Rows from block 8 of the encoder of a small image VQ-VAE, named by matrix and row number. Rows with one number within an expert belong to one neuron, the router's apart. Each number is 500 + 50 x the weight over its row's rms, rounded and kept within 0 to 999. All counts start at 0. Numbers have three digits each.
Before each expert's rows are labels from the 100 images, of 14976, where the router gives the expert most weight on average: "responds to" is what is common among them. Only what is clearly more common there than usual is listed. The data: made-up road signs on poles. In brackets: how many of the 100.
# router: router (encoder.blocks.8.mlp.router.weight, 8x256), inputs 0-63
# up: expert up (encoder.blocks.8.mlp.up, 8x128x256), inputs 0-63
# down: expert down (encoder.blocks.8.mlp.down, 8x256x128, transposed), outputs 0-63

# expert 4
responds to: grey face (29)
router.4:548516500488401522544443532541409376426487420496492501474402573443448426519473624481519448461416411440532472505402576427383583534501552499505438516392557442534442441560464466545495465550517501
up.19:496571537411421446496439491536347460501510522495499436370485481450445501531435502541517477516535474485547495470480512481444492519376520501500500583493510501562494562500494442489460457471555519
down.19:432473437499480495469522519501477531573505517500515534552503566534614546530562413545451493568583565500384495493476500429578452530491565588528554404502474560455501554555525485499477499482469486
up.25:472459409507533537512420523496536524462484510469526603476537507501498452466628525490491462502454627496535493485452512523497559494453478454491470554478608513503535420514532489496518529504449463
down.25:500435470531603499523620491499420511500478504457458444536500651513509495549455459512410635583565413529494472460514537482648512539373583592494509357673558489318496492410514520473500514499476470
up.27:512655518502473500476496493515489498498503456431524557487526496496513501434563476496565431502488506505443499494503532487406465477490514499511477534499481503543499496505536520500514494500603495
down.27:487322530498512494493502500504526483518501506482482508598502576508500615615572494506471566521579573501506514503486466475691511671471544530500543400526394538415465500502573501499485502500332517
up.29:534410489566515498578503521489466468497498492505503444584458542496494479506434508483509624476481413507557487508521517474494535522512459450472459294546549456340489486457432530519498473602411507
down.29:421599612499468510497499549500517521554551541500508526470496336473500500573507503505503478504510536444486510509688493548521458499547424498469443505496466487552518498503413504504484500445583431

# expert 7
responds to: white face (36)
router.7:476483552487496447610533453601544533487522554574482496482509445516444441536444519465509482553400445561466547487513526595492495497542481515532397474545522536604562589497429470513455489441559430
up.4:500500500500500500500500500500501500500500500500500500500500500500500500500500500500500500500500500500500500500500500500500500500500500500500500500500500500500500500498500500500500500500500500
down.4:500500500500500500500500500500500500500500500524500500500500500500500500500500500500500500500500500500500500500500500500500500500500500500500500500500500500500500500500500500500500500500500500
up.13:500500500500500500500500500500500500500500500605500500500500500500500500500500500500500500500500500500500500500673500500500500500500500500500500500500500500500500500500500500500500500500500500
down.13:500500500500500500500500500500524500500500500500500500500500500500500500500500500500500500500500435500500500500500500500500500500500500500500500500500500500500500500500500500500500500500500500
up.24:500501519524507490510513503495501498454509504583497399492495493488665529496491485470500479494482303509455503499536506439509509564490468497507492507502494492499580500394384538510500442497500500
down.24:497489496504502498482548508500498343325456504509493491506513527484599499505515461476499491469525384493568505557496496501502610499527498492500422622499500536481543479491477482494589479506498531
up.25:576507497499508561481500446534548511504537503655508458502502470452504553493376506499521505508511369514494497499636513510530490502654398494508509466612507497385592496475485543517557474487508500
down.25:504485487509543498510628582494486385395459520510495439516499521469798500502500435386460493455586432500524451537496500491529540500500514424500451502485491508474535480478453500495512501504500498

# expert 1
responds to: blue face (44); purple face (37)
router.1:487475569547439528455526508535506503621548465455498516449513456463480491483552486548444544519545611462440469416559429477523495558490505552436492491511430475530529535529575476571490497490414489
up.3:577547406430516486471449501489495498496470504402538505528502457552439455439500527499523550608456499501524602482498513500508467498410502490499513433502485501503429600503586448496541502495507549
down.3:502459507501501479523440499462456495499375504543354398554495522490331590503500496494498500470562504496531482550505534498524495503499626498723668499557538468460453524447435585512506510499488501
up.4:428551470532499515473481732500493511456469496403528512557500450540508332561525519496519495505483495500516483568475532511488461475480484484455507516446533513517541370537500514434480550517550507
down.4:516393524546558500504513525522497499481518486596502492504500487505497491497513565458495552476514492500520500455496500469521498462625444468513503444455498473533412695471399530536513499529463535
up.15:489472497443453506500492511504501489495495562751499476500504462469505493502500514487510500509528445524489566507588397500500501498580490491468500494530502500413607505516358514500500511505455443
down.15:545497500472492500484599380502473503445508500488485500654501493488547502498406498461508494488483379500597513500494522472495587551524501499556379499490495491500575514392468486446501487499500529
up.16:500498478458457507503484500503506498498499542715501491501547505378507487506508503494455496470568495514500558498671499491499514499496493503499240502532509651498552490520480509500501361448499450
down.16:503497529501429500493487446522514500505500499449469522605480509496499500528501514498503496497510439503502575487497493499497707643510499580521498505504500496503505503499514497500473490501467496